A small self-supervised image encoder, trained from scratch: adam_atan2 at rate 0.00096.
Rows from block 7 of a small self-supervised image encoder, named by matrix and row number. Rows with one number within an expert belong to one neuron, the router's apart. Each number is 500 + 40 x the weight over its row's rms, rounded and kept within 0 to 999. All counts start at 0. Numbers have three digits each.
Before each expert's rows are labels from the 100 images, of 14848, where the router gives the expert most weight on average: "top examples" is what is common among them. Only what is clearly more common there than usual is listed. The data: rendered scenes of toy objects such as cars, trees, mugs and chairs. In brackets: how many of the 100.
# router: router (model.blocks.7.mlp.router.weight, 8x128), inputs 0-127
# up: expert up (model.blocks.7.mlp.up, 8x64x128), inputs 0-127
# down: expert down (model.blocks.7.mlp.down, 8x128x64, transposed), outputs 0-127

# expert 3
top examples: count: one (95)
router.3:559435557431556555489522495443513536490458483544520472570562514463508433481404509437511480523456488560535517431489479481506497489493496521508426451464480512517499414459518477439476465500447464444511476539480503564587478573447429491574541539528545496462525494431488513494577468490494497549540577511538472503508532573479561497510459519510482485450486520453493576476492497545441484495504
up.0:497460482540474495569491457529443484471527455511526479529413485453500425496548492551429568493542463541547445549525534565501477432509439547442439430483484507477528514556530511502515470457477563482489446489496555466508512517505532432520473481469493472532532563480530503482519506598554579483513490554453495505502560419544423548500607509516505541487474494474482506514501466475593468484484
down.0:487462443518429510498533450525469469420488456505454531484464510513496476481478460493540539505527432518418510470512528580460514417553505528547485474533496548477525492524564529554530517523479516439424507492492523517524450451517588544609463488575522450531558472554453469490505503526507530474462507494504518503571511506448512480519477506422509485402490503572465564556477427517567495553474
up.1:535488483460494475509534517543491509492538446523577546514444540514473519471523533507500457461482531408513454478559514561499533481500523457508479494565470499407494505571499499481518448486523475490440529542531511492525510500492543491452517414568507459523504503519460422493550550500396492489548559530497393478445434545458519432465509455459446530569491556570480570458493477463506507473582
down.1:531414429519498447470470518470522509444477546469489538478563570519439534573513511558500445485481469483537442498470521543477491501456514458494536474518445514549443528529519556534505518563517478554482487458552496469498522470480529522537582448502467544457516453500532451504484552475577527460561495496475509477576479534472515451462522474408479544523556463504550581510382441476511442480544
up.2:458487494483468526479512536458483582523478436486506606509554491510472475542564442457510483416491450569474502520446515506502508457487484522516463480529549501472569478453546534511486534520506474509607556520510541493467454461504462453504534570513529551568477584549422474514451484516466407492458534460498547495512514529498527528488536530490557417523545510518482475417590556494478471459488
down.2:479491483394522534513460498540531536525503521444492465528480513430432500542490539539467533453516495478569560522430550530422492480526537548496532555488486448500583499540486517483532502468441575474458527502476569551529490476448520500433471492462517460482496507472484494483430562515424416491515542540488396548407480534524515482543486472512545445475488579523507476542546548497483532474553
up.3:418584481471467489556450493479520484512424533435432498539432485543520504483498541483466503468462590535485532513508547642418425483458446498507467482495512497486536482468470502490579441490482553471480511463464530477466596479486515488487467537500470523479526524532472459482518465544521521531562487575431442523534526500514462560538508529552487523488466508435490534482486427463552461526531
down.3:459435501549454533471547446468465562439458498549486502448477538469572450526459545500519545566495405526460474453479479477518448461500485461513472533479532575501462488491549498405512449514484486497447563546519474544493487480473523483488601509488515462515547453392499537515516522512498550453548564506540549424514583506483569473463527494476538455506492510538545539476530557546561487510494
up.4:480473507585488515486463561425511515492604473490432544538489461480511487476505450611466516480475494512494449521521497518487514464484488501535494465542434483485550526485523524573545498543546536486485572496580616400456519493528534518514500527432491535443481479601536519516486493426561505491475501436492519449486535470497479526472533525487553533458486421504503399499469502482524466500470
down.4:501497563580517432514491476521463475533534531503475518468545455571458547514476478563564509556491478481436463481536486472534565540463489439515512512585464555551472561431469479534470544545562447519506518462569580413486529530493454495519475515495466511547483414542545514511532519473566559442501427474516487477552456499440468509460481498472502537526478415464505419490448472486496502479489
up.5:448533527501479554509465523516488491494517388481523565549523490398458476444559463488428512562479554500485440532462555497501482479531567453512537548533484484535530492570462444434541493469536463507579513468520533561499486567520532498510524469550486540520488432489440488498475579513379452485484520515518508521475511521505514523452537494497513472570513491514447509421611510515479458520491
down.5:539442516477458561446491487518543540389504494469515571564477529445455400511512502587471506469489464436482479585480491508503476433506564486533442497536487481449551465542556533561484556482468491496485488570507523539552379522478488523497531550532497506488504461501468502488460542443446507477540569533466491493419505517535532468473475467490521521517409580559481500490524505477495501501534
up.6:455469526482530534556479540430554548564491426525517563531533482457471500545555484481477471445542498468458509542434579551510520523466519472473532478504530496481507528536491571500522448533464479485564520484525625452515435461551489461449493556556546544526549555537506392478430509532446535474445522459484455498514462507517500528481467490475506448497496538577471499512516463443478508418536
down.6:487490489425543459503479513496423568484541497479498475506453558488490478462401457536418525549491498458597479446526552533505449451460464575536525541520424546476554472486506489518440495491473499455433521470538457522460536476477526503527532495506545514439449491458494567495510502458457423558440549551485512505484533505475521468521495516498526561481529417473536566510562557591538476496534
up.7:522561419569527441537562471490472528568469495498502525510434487460490506476572603460510548560511508466476483508519480530527463529553435472504488531502454467538422520558491522515503521480458496504566551510492576500422499469503531491470539525522523447550463547507527506426475540555475580457467477477482507421513461421450427521490488474512499501500484499554440527530537483454603449506536
down.7:473550503540479520456524490539502534483536443546514502501477491515427491490513496357513496529513452540483490545489495457499539485531442460475509476496570448462476454592545528473482504432494502502546490463431502558506419572508546432587549472505569445522495578521442494417528476607496524430470500516532570475561502500533508528554505503528488439486544494531489510504525497470527503538482
up.8:461552500483503452547543466510464498510463478525519526551487459479482463559533514468570548438496495470456546475521496528531473501567516496516575475495504560513448555548602526533442497533440502513540589500482581513505435455483483464459538554521528575573521521590534419497468444526402555477483457445537511499447449502547478529486515492493535496474466496527456436494563519457462512463501
down.8:452494573417549515552461525589480573503556458535524443514440416471513469498454512473499504498479504494520536498498511499470485516584488556606542509465472532428536503497457484548420481484462524400512537437497486509580475500507441460507491543459540460523493500492560534490459438536452467541468462589532437488529517470557532500528439550505444463486487490501494502519536510523490521442525
up.9:420529526519381506534460499427520469429540510503495554569524510440492427477499441521459493543499541547493508502458488602536486500497540506417598442448471490513579502548481551541489464505543498564486444549513534478527533529523493506521449508419466533535531394438546518497476517539524506492465484494537492528508516444590479499467544523494522454480516489467495484497498479531474464555532
down.9:473537421424488497513539493525451536564436502496513473442487485586532519581496550454577477487557464442520567474462567450443545512447455499474521504502575473428489472532545521476542479525418549497510468505519508534410487540481505551475464539556501525549565538517487433499469486547468427492576462479535519494500493546589463526546530487495452455504548516535522509491485497507483533538468
up.10:475484496519511517516537493571525510544453526467489554533473552514497493482518499483425526438528493558471495502462486535461473551556411565509471365514479512512501533417533512521468437535495479510458507558488481488467515466483461536499481503436507589467467517549448496507477500479523392472524494468475601445470484475514536616522560493449551481468550497472512492556540487557510538552545
down.10:519490488477441504534505551506531488395478492456479566562590543468490565490496529517472509417460505429512497539480482520508518512497600490436532468510461486509417497521550535519522474491486456495496507592533485564473507489465480526479575478538503521481516496504472484492487509410486444487566532530440510467419433551509574454474528474419514513494465546491508569514486420551477517502584
up.11:434498506562438465488533494441471495514488551506470558563535472473503484497497437468484475527522528517461519528462501671482518478487500464384576433485495495574501509499480551516498496495584536525476479504532533476504528517528532515512445566461458436554491467472509514464512531576538514469463485457548502428463570427505445499523486513463537448433439470493483494543509500519523457485541
down.11:521514471422494512499504531498527590517455479512546521449505504558454504509562581453540442492488477485520557472448537395476477544486523452482513533483544560438465463557515519462558458491463500493503477504488508470501474487495493492440505460547491532531522494496524450502473480508485469616532486574516547501494515501598495500475531504530442485648504562527509532412473505467407510480483

# expert 0
top examples: light from behind the scene (86); count: three (82)
router.0:461501504510442508523495502516452528416519537489540458466460520510440516455536419522539569480540511456489429470571504497504537514595529547509522506561560534492425558507486542483512462511558499542526445500511439539506447468590546579438494499549444483525507489480526506584510544519447448458475456511553537568530552483511447450458542477464494511563515515454436518448486563485505471515481
up.0:559418479508507507447551487464484519547464425456473488492537469499442445512460545425453494539547511520519563474455532462503505498449473496582524466469480532504547495440423468511519485489479487537527565528524522523487487510452415513525560533458559521539602443558442559496519476479535493459582525495477464466539531523439580502505442440534469516522500452527566492457530460542542507439490
down.0:495454545512537547494540464486474494474408497536467519488521475529441452523469507520451534554553532524501551422469517414471471509450473480573509448523465544511509464489493460561531487545465524547522565467497487539441498520477445575632540570519507523524553399478447563454503493501456509485530576471529500465420541508470518488459491442503518503482503471534555493542522517585483522498475
up.1:546567559417503498525462497483435518562507481530509524503579478455449456474531492462558572493500444491457539561523546498470500479507486486467540503465487553554519489511543469595567417502457521533553570539493564507549512499461472459489497465551580400520468512482530538521489451458494526465418478446515504497453470463462530454526485465484530535448519530480532579528535530530416474511501
down.1:440496502499497493513426512521492517460485554457443531415497529493538461545491535525493493560469482415514486553493521493497578507465471528520554520431530465513505521466477500526478548499486494486440502517459487521561472603522471522337482473459529514462419430440518532500461552483579522451571435512515538516503513476518562490499493490540500514451476519498550518586484547545538559479502
up.2:509504490513480545510435543489421496499463500479499518516507539473552464493494562466438462521509579550455506566545473529446452430464483487555455527518451510515510512507570490485504506590457526395524479500508449520459521459396558566493481563508526506502489522541525464523479461469514478534612499510478487477526568450507444596576532553537516445504433470502476546462491482460518488539480
down.2:559512508482493463485485482508533446568524468525535482495530491513472526487497440531493466508458512487543494486519576454540538574527556486475534499508473534475543488493470543507513526493559437549455519469480601432507554550540431504553535447523528531488455440574462425435397484538577478497492514502517543500532430564518534506499475472400455489591480531508501470463523500433425527482521
up.3:528517493491537473563488495499523508526464464558488592478577485527505459526531489445508493500494510525485573467486469502465476463455556467430402494448383474531589494505483473492538544556482545502460576475430556495496488490391536514544475581518553528459516444567479486481469472496560563518490520456476499465471447514488502536514454480536488506449473476467468515568467410486462528494492
down.3:497489493454525469536519458467487508509437516515496507526585480507486489530526445441488431438567605585496563456486458556445464453432562493529411506512458526581468468524465417505514475539492424505490530479470538503463460486426489516565511525557527519535481467531511455461476543486522543528486550471452501534520501525485554499543459457528506506427468482506445488523505603540486474556536
up.4:513511474533537457550485539510559534549452548499473501480573420446553519493521582505437467508519502486518521485451536408522520556427534526537526433494460436479543491508460483520506522535522505483498434511446489505501567490478461543501485521475490588538448500519492539524426468526528463540569517413483518516523437474496530556512522475527458414486529473465556492538466566560433576515437
down.4:573480441472403454497531462504538488462572485513557479461428568533467428497565433523572514531405485539518508469544504523558519518582521504460441589444477538492484559505453570503493510500455515501463532489509498463525472526582564425477501487456436458446482501520499463525490552501521497486482460534544531473534479518524518500513498528445475496529455531488434575481500457483574488488477
up.5:479547541355486551555483490551477449556467503544571506490480500545495470515505451472539464472530486501466550488445492489509496536444513493528492546491460573491546494484459474544465483567469457475521553509476504517557562577439479439515493516539483485562484442548515480508531445473440502523494507486471450503417450496457594497507456493476469485472450513590510532506491456545437594454527
down.5:536546488538527485477437560464596444487525562462454487446448509587493489522444471592490546510503473439441499543519573450486464513458455521559500499477497428527475572515515469517530593511500510482506468481505536522481513491494517522479493524563449474428442432481512523515464608530514454463560434467520517540544474495502462457493560474522489432510543496532563478548549476479507519443505
up.6:459480439531520541486465488559402487443503487490512495501532523478483480464422551464496561465567478504506459479488492483488476437532449516492486460636526533435468474556527467493507528494516476567548474511514503535515506514496450478530520480442427509538566519498525514484485479477502541398510529501496483503511592585496504523470520439429521557456605445493494446538461530527569562521485
down.6:497512458440530521534522467523475480465567457462560471478465501458509448490455528438466508505511551456552432510479481515569500497512443517462457473475568554425503519491410546522494509452481587525497457545544489441592555492519523437368474501522475534548502539475562546540519482537467577465464545536466460503471496510502483465480486451483496560522526506447460419479493502560539480521502
up.7:525511452491473530523483569488535441559545438559544505530504474500487526484507525391532489405499552503487477526505561480529564478486503480493566490500500545511494503569483476484527481548486443384510504463527534546525562541533443555493514471518546434530488530543498450517491467501512514519533521437459419480565463530400529486458454563421496572493523524485446490467481537488429545484467
down.7:526570480499445466555503493546500480550540575515528428459485490475542496466524493533585564514513479433524451526540531437504525545578497552497475489489475461521471554486476561493489521482514534587450429529516462465499462502520498510412456470483463468492493514545598529487486502572536421416508455479533460520485487470540451476568539440471505527458442526469446516557479516541503581539491
up.8:516510476483500511494511545455537461492499543392369491488489514536496456483494514492515530466454543559562489519476525464423571514516486527510432440533530480480486410531495501498535500497494502521547537471495488507440505577505454570535534501525488528430483536463519527498484474583539464594455486505469551500541549574511492429500513498522433577486421450455481534482525489570550445508465
down.8:579522484505500447577487584486533479474545479403444502496527519531567522452564468498488522444468560506546513551502451426501490534571504485438482519447510491420463460549511491517497490477466569483607493518499459455438495516542524472536485511516470540473488529512569504492518502494530522582446388512552519535476476510587433491515572499499467527513511464494465502504493453500519488513416
up.9:494482438495532441509508506558448495563505529407411475579519443497506541595456545516468449513503446479556509464544498609510542467523486495514476507527502419480487503534460461527468487592518514540480525485501512495474514590465543540514441533506489510480511503536500492494443486516526452500521492448512434473490475557508471520500475546401491564421522380525472504551458540502493501518509
down.9:490427542468532489533538439557456487494502528488513470513564459399511496449476523459464423491506548483532508442484545518527529532532463505573544534467489459490552476444427517472461408450510564510446538511469522413530477568532495500520492523472500600488430477511556519483459453511506494504472555520541527487451507467523574536556443496471559533496415543534510425494493500521474544549507
up.10:518487471517500483509460500533489437511501534419492514480527553495505414437412524495518518514562518511515449475502547478505506503552568531464499491564485502500508518476546420495444569469541435573484435480443464498488558538487411490547546461521476519495476446487495491468539523456545499470574512513426493552515512613516580499495516437468401508481492513397505509548478497506556539504499
down.10:446506460442485509540568491550521500563573491489485457514425445441504463498500452469489538460507530536529468522530522524566511484543522480403471539470549497426508508570461530443515451510448536523432527493487511475554524508551544455450443477519515462512508546519540440551461454623496559515476505541468502520477447413545491525517483539456474545508475506449401524488469547480510445531501
up.11:601483509488509540479493496449507452532455488542568489518569483557498514481458577522476501557484447520480504472550465489517503489511483375521503474592482507576464494464504476568492495568476510443557508374507480559468551500509524419498526532510461556537462429495492501503536510447456520479528575516514538488444462448508502555473477467577536515503502490483540514442447486512440484464526
down.11:516558494542502465422513561542457517469554446557517506518475511506487506464497578512524548510463485444487572458504534502557462507472469410537588484532406451506524535568531577566522502482476535519514471462493522510476494500521493490510464469507497530493465496504473463488427452575445448485530525548501549503391435432526513514470476537458475438527428517524531538508522459521486454602507

# expert 7
top examples: count: one (75)
router.7:517492431540579445514583467433528479510458527501445574483486412464506526565529511512503493488509547534476532483497490469409497518499427573488502441534478397561475484562573490551488558597497493488509508449464518503457490496478522551507496590531592480525505560517467471528504563518481493504486483429511518532464472505538433564527518502519500424467512481531489480519530495505501467544442
up.0:506494463459485558459474497437564510475535545534530553494511514525484446486515513502522507501504501469448494544572515474486471429482545390474582529497556521492593497508513502507533539528512521531467494536536508468574470536516536443490522515525457462520500428538489476479587428501556550481461519522508506495451540482536486469432439471476463579573451562498450410432467482567434487460533
down.0:430505468518429530559491499464499450446468469544513553437480530536450431521577526502528499544472461469477479555437531538551531437473486442470483444476558484524590512479454503578558466497524468501498497572492480481516533547551506530488432480555436504524500501487466487559498504447536517499500497492438538549534501535478538484450493532460471563546473610551557477473450416445489476513468
up.1:451534431505463522509535505541539521560425495433454570488447486536502459479557584479527503483466441498418553567495480489508539531522486500465548476538572498472487549476461531510481491505461561521505577537473532488453438470534505446493468577499444485550553537516500450445472514529532526471562474468497496476469501466638428540517457472502448514474487530504551441547466530454511552486503
down.1:504488564474522632498480529507523496550530478551546473534551496451521467542513410470464434489603523572510511463474477482543495544490604523446508490438478538432532471493439469455495445486465512538508477510477446572555550440466456547465492471456532560494500511419477490514492487513448507514475568462477514490443533480488544471517493495535505426522506545512519522499466582470434514466508
up.2:511508472457532513565538470548459490472503546514576463468512556542417530512499548519535512483486491421479527473484549481465477499536499451521522532512543495543420513553509472497566493544543541490562575494494489618488484500511537572432507526540479484531503530464525506577518495467392482452486471519530453564478537522477499403473424497468442469626510524502523521453506508513461493484509
down.2:488497497442522504494506457538486475422456523485526561509483496499495479508543553536516465460480508458453566482557486517534467531496565450538478483469431583485519517590508536514491512524487463514512485506470550472532427504464445507398520503572452554572456420529525451518407506510512554502535484538462526528464460506568566482506454440475449527575456568519423544466474485462466458540524
up.3:524455415500572492456499521438566505465582479507490429512416485491479464524469529541556510532488409527542497540550496474466509561461459511534437468568503484494516536552503528548477529522474579505519524516554523543481531456503500478521524525474512481545529538523503500503537473584508516433506425472559455503482490508482445466449500433500484536470489404526451507544561533599534548424508
down.3:601479535512524524484450590466564526618497573435426472540573509471534488500517516543533492495543469493503514482513460496493462566464550500493382529555510458523498488435477451502516464504474481478557543565516459501454516452475464497457486512520474556428520544490508504462459517493515437496500510492602483464458549482559481488496558478525455471484472491453520491536462586492485537512559
up.4:526493460450471459611553473553357502495481500490539415440529492527442504499531465522488509477526510579494496498488560528460505444588422523517487474524511476521508512540560458510494528503506591525529485449472511508397501520489596549495498547502508487517547549491496498492502476489455449459510470573509498557508518533465475479524493476461443505583540497489532480476502476430588507520516
down.4:492408547503475588477505533514519493446570501502476560531506570475588481495513446546514490474536429470504499475473507540587475447493532461520438496428433558441522463531460566528437437468478486540516517521521432467550496459441510458434521411536497520459519447506514506487541513482538535530488517528422510474470512513490537442518468532482478547495496541554536588521430460456511468494506
up.5:480523526513503501575505509558486555510513539444498481507482526436484549475461528470502569444373473552520502418481459517512497499542533522482485496492456466504436533556501468429529528508554521547502610477463573577538534554549476484502503562458476518471466479479504483513500500480526547473550456487568437516491442562474518495502526483506575499499588408440490476500512400469509500495503
down.5:532522424526514502521481448571463470460446510484525493496466519509455553498525511452464472403528553517492499465475509520420484481572476526455519527484524550399473520559567460451491543558454564469492458447438532587490417534453507513517536516475600524507459473490504440491476553504448538460529465466461557518534455535486489579535515489533474453494575513500489540536524517489554525515447
up.6:475516490495478523408457509505509535451568496489542558587496547522486499426423528472532481522485476534416497571515462505486517497520519441433502522541516514529499510519488545486497487426511469579449483523539587448554460511516513471602511520452379485489536478547507504410561451502508505492496468514485472494484466491541520452476461484426531561489526487508451422487514417513469541504536
down.6:513478521422436515483531546467539516459542467450465470454521531541585527516528425504556456563437500492490511501495444572528473533479540510460449470493496508577503510498470547561532463439521481485539466525489492502511524430526564456435463525586445542490543509566458422492489565502568493525466488529498444519493489527553471465611461496563487493449502524484405507518507455508479507465547
up.7:562472458484510506456495472505435474459547525447478567538513595438470440498491478401510508572550492548530468474465552488517416519484477476509455588471480489524493476472506526523450543496484481559577474560582482549522497593459468553549539436531482484466461504469449522482492540532493519490462441539595530504505556531522493529472485525427532477508517453503487573458532539473518457509505
down.7:503471453511529450505522545462512498504456514489454501503497433535440447502487570565513536512534503491536472489518532436427518519467469449588519427513486522515446503516546467538521520571447507504533479505566523485392499504554499558596535543533501461489575475524543531533573455462526518510566470507509496443536518477481494502420557471457440560520452448471534523498452414559511469457466
up.8:516491534539466563507461564427567492574515509478443537557513498424528478484497503463442530483534469504566515467523485494562512529490572519540552548472423496426538473419486516504481491512431527502544516480531522507510559417515438439541493440398505522521489490424528498454522443535503492505501531473552435442488514406509454527524547493543506524465487479447507466536464540509516517413492
down.8:460475485518443489471497499558474464414534514532536567497482495548603482502519513556576496496488454401419488540480473529510513467430502419544482495492479527473467517572496583573450488464511442501509490490519488441472491509454512510466501464568434504497520479530502517486516489470517515480531435537449525533507512541492512404473463529436444576484431556579516563533456449524531503510528
up.9:556469506510531493438473532483451464559476565490506479533478475435496474508516446507473457506541560480494471457650482548485458636524480544471489561525497514486513494440476491537460453574468483561550518473530477501512494515473468544506471515516546577478500520413555490446455521569499525459475461499582467479512460487519416510481478508486459517454457497497435533539449526521565490512524
down.9:504457569616475523471559567494511533544494480516479545493532455521537479479500475516504464559533461521429471480508459504572467487401497398515509471540497527524480543499452475465531514510536428536572481519558557484446504488491476461499448567462474495508522502561501506502569449450541496464540480445519530471474557437497510541537490509535547487479473436443525391512488519551488582461477
up.10:579465554525543494403510566536482524542528525448473490575475482431503503490456521496457511567485446468595470526529487496526477567463489468479458522529515480452559478490480530541481531534524538564525520494584499508512518551452480492544529553452554477490396497439479603498455477527479488484468478502519454451485463512429473474432416531477522556471473413500457553490500507537498477488504
down.10:455513509563460427558496576481513503546491509442416502523555492522511577498494551572540502438516505493461461502468518515442500498438498473556552539575509514518451510467556517461519514542494485473581506512587576436391523505418525459521530495467448522479515531570518491490492494469500414420514462453519537485526503490555524516526530546476522463461542468449546430515502492471523527469524
up.11:528454530540466560468519611475506505491540456474462529569495452499493467472491507462442477490457485535498491536504455510539489505484547522550493490509488538432558524453371449528558443535503481497478532460543555416489553488503445491555520450421519535531469481541493546483434429494548508492520551471481478373550520450483593537470505521507560532480475479499530515505466536524523520457498
down.11:472435572518455549537503523463519497418531479549495567507512513505655480520475489568531519511439443417454516489478465500571519498479530427511496459482459568510480499473468579586503450501504436464474537493533513452565509472481483490444482489516439507502549416489565513518546508468522551536529511497472465490484508507509540468474459509470525577485418531512515485506456448510456490442527

# expert 5
top examples: count: one (72)
router.5:490507495498488456498506489484545543542451506511525574452558530577457473528567529523493462549483458506454560504511467524578496506423526436458531505536455559549480548484465504521526514570417466504530582477469558454466512544500465451487426538482445465521431494488454490519448548470439590525476454451481478474446440493538507553505455511523508567518501539537549476517569516469455526422494
up.0:454452520515434454595560498464538552501482496492473526502491505420529471517525471431435500450524555513592493513471504478476512434512466514580475457462435491494535458451549505461511465524484530473431466520481582463450467496510561530546526549514535494554509464551563523491582523483552551539501613495479460481543470489444495562487465483515501480481436514508423486476501429498489466541460
down.0:508490500512546571427491522478474466523557523556521447468436525495573415505455508483481547578575463528503488473516516461512470494542427509450522525380535464450526459510504486454524505449470541580537448495484455554547527489481484537499514442417501430438540550410465502486543485582504487526537522511520485528478565515484456465514496536568519461508546500476563481513507511488536459482448
up.1:601440534492474455506531483491511492498472475485485520525545485507501475588498478531405517460535553480504508519481512537536504479584500497423519462489567551441541478556494482486594379487437462553460438552506494462522500483535471500491526567553559506481553511518476458409465496537465512463474576487488446437478474534479525465523485458445562574497436508476495531504480509513516469523552
down.1:477498535563473516477519498471508523490523475513541506525459508459412468510480446565452467539434485555501479479551449518568444468464542463502498570548448475559555479496511470414513554487541441577559517482527570521467494502506476420569504529440470478547476483510470493509524532452481505491524527486493491536445522501515482545458549492561583493558537467480445411417588531441496483461502
up.2:469416485488477538521492459550541532484465566502554506463550504515436475553542463454518505443452514530544531520512475491513557510484558530521439485507461544507582559463470438529551527539487448468440516451472479450478579501466530484517508514508512548528501445557487541483407481465523469474569466568462509421584511468469527502524521490498515451614494487477407545477468475453509555521524
down.2:489468433417540468502535463490471532447443507503530518496555497503451517546565560463519409480531496563550566473440494541445490461442495451472520474431498522513485465612493565502468462498481487578524473514461476493513466502409456487555514491517486535553534535517490451441579496500529540529462495529454516584452491550536542494540429444477454557494498520494542469510490472515492463566541
up.3:523481516459477466533534481480450534476470556526548465509595558489483512459537454441535524501489514541572527467480473491491495535470462589500530451475455542508456485511544518520569447507475521454461510574496536423524528424502516495513513507452515488462499487500545529512595344416538526501475527544555494499455478471463511502475538442471538536539494473492497525474474400591488532513501
down.3:535486420527531481546461532534513478459461540500508522544551516478489552541507562506484476397506554495506436492490475532435446518550550514460507463486441452516451503574549467505519512573502485521480502453532479573545471515452547555493599468474497540470521483492483455542420526503502494496558521476493454464530465540480504441441525539459466480514543513528473601481362492483488437472496
up.4:555558529482502472386492529441481488501533564467477429514410438483485559459424546512416529547466460478469503488538536528508479537540545506470559514499536505463513515535526410513500515571600559554527473524521505518492547480538520559478544492462587418504463529461521509538490488468444451473442487520511532521464520538517493564422530489504485472509528431475472545464538491505517494466529
down.4:458524517475515485458554530507447567485485459522465464551482496499568543496461559500484526524442503499527592508518544497542445508491458457522566486521465506507463482491586551460497481522452510439523473525435451557481460485451473476423572530415504483530532494532484500496434481543470432574584506567473469485449508530552551460520476539510461432511498499437431585465549462557499472521514
up.5:476570450454451514533487532488550492531488448508543374539480502486464462484544538478572559492468519550508471443488478500512455466514548457449468434472482584526439567616458505431443491515521479540498461450458535592555481468536556470492508529442444515530477483455499459496485567470536553495547503487511518494569494552536532501478525517489562485454513507460490484522463499481478497583523
down.5:458489537478484489509430495480467505476534544492482482420486523521509494545411496541502493530469493505556500456505535439475590492447520535467607578437562555510551497469484440472520507441503493525483499501472590482506595523520472486441459437468533511497498420419563527485501495471525498506477486495482504546538484521491535507537479467557517502536596483446603429533573516524494512465497
up.6:489477501510532565530527480555501506592444572430450494498560533453491482473454562389516490547501482554461463531545547519521554513452461526566519475575479499486447470454495522450599468486509446572520494460523511426458541549481493485532479520521482517481496551535470497487512426520448514507497542473474416462567548533491474456524452527483423563500535495434508560477479511484514482532464
down.6:547499423540498409402533456457495432454482492527548545438481481551533536483588491514535498567474522467482487532541478502504502471506437423502462517513504442519547522497512530551475607488529562497505490519474442474454439544565557497500484553496520470530478511544443506463565524428506531448500465512550517505462448507461436549446520451503477490521494495583495457500530463539539514583483
up.7:545480483463459482506508497508531528451545464490549536509494516426479433489546518439519470409485464475527526531517476537481501490536539469485475512473491506472544522523544509551477445403432591499513549578455587439560439413525554451494543505476444578496548529536570483401525512481497542484520536551501465431497480515568475518452520454504508512527444525486466499516480480477504498447570
down.7:450571498446532515528451506512477543501525473509527446473461577554480535519410522504484514432506569513557504465496586477445545476512433570476556549520516582438485467466542460438544436506445534488465538454549500551501539489487499490539542446516513496458489497425517496479450511511445382490504528513494558508555529544555510503530543496456475468517601470444524531499541507502510480494535
up.8:493577489440443488461491498542436431496489441463506486483465419531467524425469460579557570559493514501495468459563525455524542602547521480521528537534538604467466467461459499430490518512534522539498506503532449528445559533565507522564506456553475449526457438496505538490469480498483432506517486545557486437473521467488531501455590496413471533509483462485524520488505508516509530476509
down.8:502495558456494554503399518516507528489521474476536453476428541513417484488500460541472531525436486494509484490532528563529469558441503523441469520557537535481543578476441539477548475483536513522486489427491501527522571497588525486498491518510437496467448447448404466483426594541466453429495515529554492550503499509532475458461547454487507461508495530488523557515561505499526493446596
up.9:511586465448483470486511536493412541468584516467524466567411452490478531489443486488485489552472434473523490527564500525524461505510531524458501564529566508486512502540544485569495558537541495513516494560527432589525527460494480533477543539500525461548455551547524511534477394482438398481479506480543479475417484496524531488440501494470443519512521464486547530439548565475483474512537
down.9:467500483479499485527533530468509559418435421574525495477531539495523486528485546506440537477456541573534508517448533486501468488521467475487544476489460549538488502508527559480508482538477498409507445442476417469442526533458474487404550503438475513529548473488501443531511521471501438542595525498451556569468544555566588490466525536434489485503475591458477555509533480537468489497497
up.10:409454523421508469512544464491442598560490447515543469510464513473499480475502470486487527508557597585529500412536537508451570482448526573572519518503415551493531468463504534418494518554503499468496526397513542515460539564490565530501505526521546432555482475507456491516547505512503515520404533498562505492536509499463493462532441478490511458499511482478476536476559489520494479501503
down.10:524461558493561523439528439469477427497589547525499510517421450459459468487474499536504516489572540505493504430532537512561442489532477506542461532490463482446588488512480482515423490490487537550516528434484524431534423507509464494555501492506572498487474460478533500480511545529485576545448514483465465547520523514469430538459462487550501604516487473498455465489519583417507423508469
up.11:482423539467430583551514493570502507478455469516553515518552486491497510453489472464485470443513550538496525464479539516468535543472521526512458425542440495514505514492482514458520444457467521482479455474455498438402601468436559546547485522505513584511584460562509521458497490539447425499510482565491543474477526451526440544530507456464502430491436497529443511509499459526509583506540
down.11:466473453537496467558583514473504514509454545509466549553577471447565482534544544423475470461528557528533534520435432506491516455487504504465582432432488508556491436526491469548492512531481477516538494559539441567526517504421495506525561518420509512550554545518514536505546416511524483515480527475495472454451546490484552456542445520488498474447485480435488512475420528572502447487480